A small model that answers yes/no questions on an image's attributes, trained from scratch.
Training: soap at rate 0.002, 17600 steps, batches of 256.
Rows from block 9 of the image encoder of a small model that answers yes/no questions on an image's attributes, named by matrix and row number. Rows with one number belong to one neuron. Each number is 200 + 30 x the weight over its row's rms, rounded and kept within 0 to 999. All counts start at 0.
After each neuron's rows are labels from the 100 images, of 14848, where the neuron reaches its highest value: "top examples" is what is common among them; "place" is the part of the image that holds the peak. Only what is clearly more common there than usual is listed. The data: dead-leaves pictures: piles of overlapping shapes.
# fc1: MLP up (encoder.blocks.9.mlp.fc1.weight, 256x128), inputs 64-127
# fc2: MLP down (encoder.blocks.9.mlp.fc2.weight, 128x256, transposed), outputs 64-127

fc1.96,176,152,194,183,138,236,221,212,183,219,179,233,170,196,225,196,213,200,193,199,186,214,212,182,181,207,199,209,245,258,201,180,189,190,189,171,236,206,196,252,245,147,229,260,218,175,198,247,215,155,232,239,212,230,201,160,162,210,241,170,236,204,277,187
fc2.96,196,169,193,194,190,184,253,177,243,134,197,197,223,182,233,229,261,169,174,187,250,94,177,189,181,226,249,184,171,242,187,229,190,227,175,179,208,187,204,269,187,256,226,171,161,185,281,216,204,207,207,199,226,142,226,216,141,198,201,164,156,175,171,163
top examples: pastel; grey
place: bottom centre

fc1.136,159,264,175,219,238,187,217,240,171,175,159,239,225,165,241,180,228,239,244,231,219,178,191,184,192,213,174,223,200,226,198,126,231,248,214,245,242,236,268,216,247,197,215,225,164,196,208,180,214,209,223,169,224,197,190,196,189,161,203,297,200,208,150,219
fc2.136,198,214,168,242,199,127,237,229,175,199,143,211,138,265,221,231,208,193,245,174,246,147,199,213,198,213,185,240,187,201,247,197,193,225,219,218,206,227,217,215,242,210,210,153,186,190,199,211,164,169,171,236,244,193,229,157,247,220,180,202,177,217,204,199
top examples: earthy
place: bottom centre

fc1.8,221,210,147,175,209,184,211,163,232,123,214,218,244,226,202,255,247,185,200,191,221,186,224,174,207,214,190,208,223,163,170,220,261,193,186,221,159,203,240,205,265,167,243,193,210,140,178,210,243,192,136,219,232,148,227,211,149,188,200,191,213,233,221,171
fc2.8,165,244,221,180,163,218,189,173,213,188,235,242,103,205,200,180,221,155,211,211,241,200,162,193,244,212,147,168,222,245,182,203,162,139,170,172,207,172,224,226,177,189,205,196,180,226,205,206,185,206,217,177,208,234,228,181,175,193,205,146,197,188,245,132
top examples: grey; large pieces
place: bottom centre

fc1.26,203,241,197,181,239,198,168,203,237,136,236,211,179,189,171,207,228,203,174,173,159,196,159,161,153,216,229,206,198,224,274,196,188,233,215,209,253,203,239,266,215,176,219,220,157,189,245,178,202,207,218,179,193,203,150,157,216,203,216,170,175,150,177,181
fc2.26,248,217,203,182,156,155,206,253,244,186,182,239,211,217,216,195,222,197,292,237,160,188,216,220,219,244,231,237,188,172,142,174,173,207,163,211,209,205,188,219,199,181,205,207,178,168,182,182,197,223,158,178,209,204,224,193,186,170,179,150,185,178,193,221
top examples: dark
place: bottom centre

fc1.184,178,180,197,211,174,160,216,175,196,207,229,223,146,223,201,172,194,193,236,216,202,238,164,230,138,250,189,160,231,259,244,243,187,183,224,176,211,190,192,168,179,199,207,208,139,141,237,156,212,228,191,191,245,176,202,205,196,207,227,173,204,174,167,127
fc2.184,221,202,195,219,233,175,236,199,154,211,176,189,157,177,175,162,161,191,204,211,216,197,166,158,124,138,193,216,137,167,165,158,217,183,184,215,175,213,205,210,267,143,211,245,187,265,229,207,162,218,191,190,178,190,145,165,171,177,167,176,202,219,228,235
top examples: grey
place: bottom centre

fc1.63,226,240,232,250,229,217,194,200,176,241,185,217,186,193,205,185,202,238,168,263,207,222,165,162,170,215,159,218,224,247,196,197,198,222,217,236,206,215,192,212,271,191,173,201,177,202,262,208,223,196,177,157,231,147,204,188,157,157,243,117,222,177,223,157
fc2.63,160,188,241,248,243,175,265,215,204,202,190,258,215,197,191,248,187,250,193,187,204,159,167,225,192,206,181,230,215,194,234,194,185,212,199,140,159,190,201,171,203,245,239,242,191,206,162,230,202,210,210,207,258,165,208,217,226,186,254,198,172,229,214,207
top examples: pastel
place: bottom centre

fc1.161,176,173,250,168,197,187,233,209,109,166,185,170,203,206,223,128,180,179,221,201,182,202,184,152,204,208,191,225,201,201,205,155,198,212,186,182,261,200,270,217,224,159,158,247,237,206,208,214,228,196,251,188,214,146,201,193,223,194,195,197,205,198,256,214
fc2.161,146,208,212,213,185,173,137,246,207,192,218,286,227,179,256,244,202,223,185,188,182,177,199,267,153,196,136,195,186,223,186,217,216,208,201,188,212,228,163,227,184,218,229,218,179,129,206,243,203,219,203,158,281,211,183,202,139,227,216,202,225,200,214,218
top examples: pastel
place: bottom centre

fc1.89,226,134,200,176,197,222,196,215,159,203,232,180,225,192,214,184,222,168,186,269,168,188,197,234,155,159,168,209,253,192,170,235,248,211,250,176,198,173,254,201,227,157,152,263,233,244,187,227,186,227,162,163,206,199,187,223,191,220,207,217,212,161,221,202
fc2.89,207,205,187,227,149,172,217,229,214,222,217,251,155,196,203,201,200,182,178,239,190,199,183,224,185,174,219,218,163,219,165,223,224,247,210,204,195,208,224,186,162,174,204,240,150,141,273,193,171,255,219,175,158,150,222,138,142,199,151,257,195,153,161,187
top examples: grey
place: bottom centre

fc1.39,227,240,177,174,278,184,205,220,204,176,232,170,205,240,205,203,218,165,139,208,226,163,201,197,160,238,233,188,248,231,187,228,196,204,168,222,255,240,201,165,190,185,173,271,248,122,188,221,231,198,232,173,215,203,166,256,211,169,212,213,244,200,215,250
fc2.39,198,177,217,181,163,185,213,233,205,174,215,189,197,222,135,172,215,174,154,203,154,205,181,193,253,174,219,195,247,225,175,200,235,193,180,203,190,118,237,211,180,172,184,178,198,176,209,177,217,189,215,207,174,176,195,218,205,167,152,234,255,200,168,204
top examples: cool
place: bottom centre

fc1.234,198,234,203,279,164,191,229,176,182,214,209,178,235,219,195,148,201,164,220,250,204,117,261,246,190,278,194,234,213,237,220,200,183,201,165,261,221,183,234,200,204,165,170,203,150,221,201,154,174,208,207,209,177,152,208,225,226,201,270,216,211,212,188,233
fc2.234,183,236,162,178,233,215,200,207,202,237,151,207,174,229,165,194,225,254,193,187,240,210,118,195,233,176,157,205,199,157,193,215,194,197,184,175,175,228,194,220,185,182,152,240,183,189,126,237,212,153,194,226,239,213,186,188,177,193,190,201,248,210,212,159
top examples: grey
place: bottom centre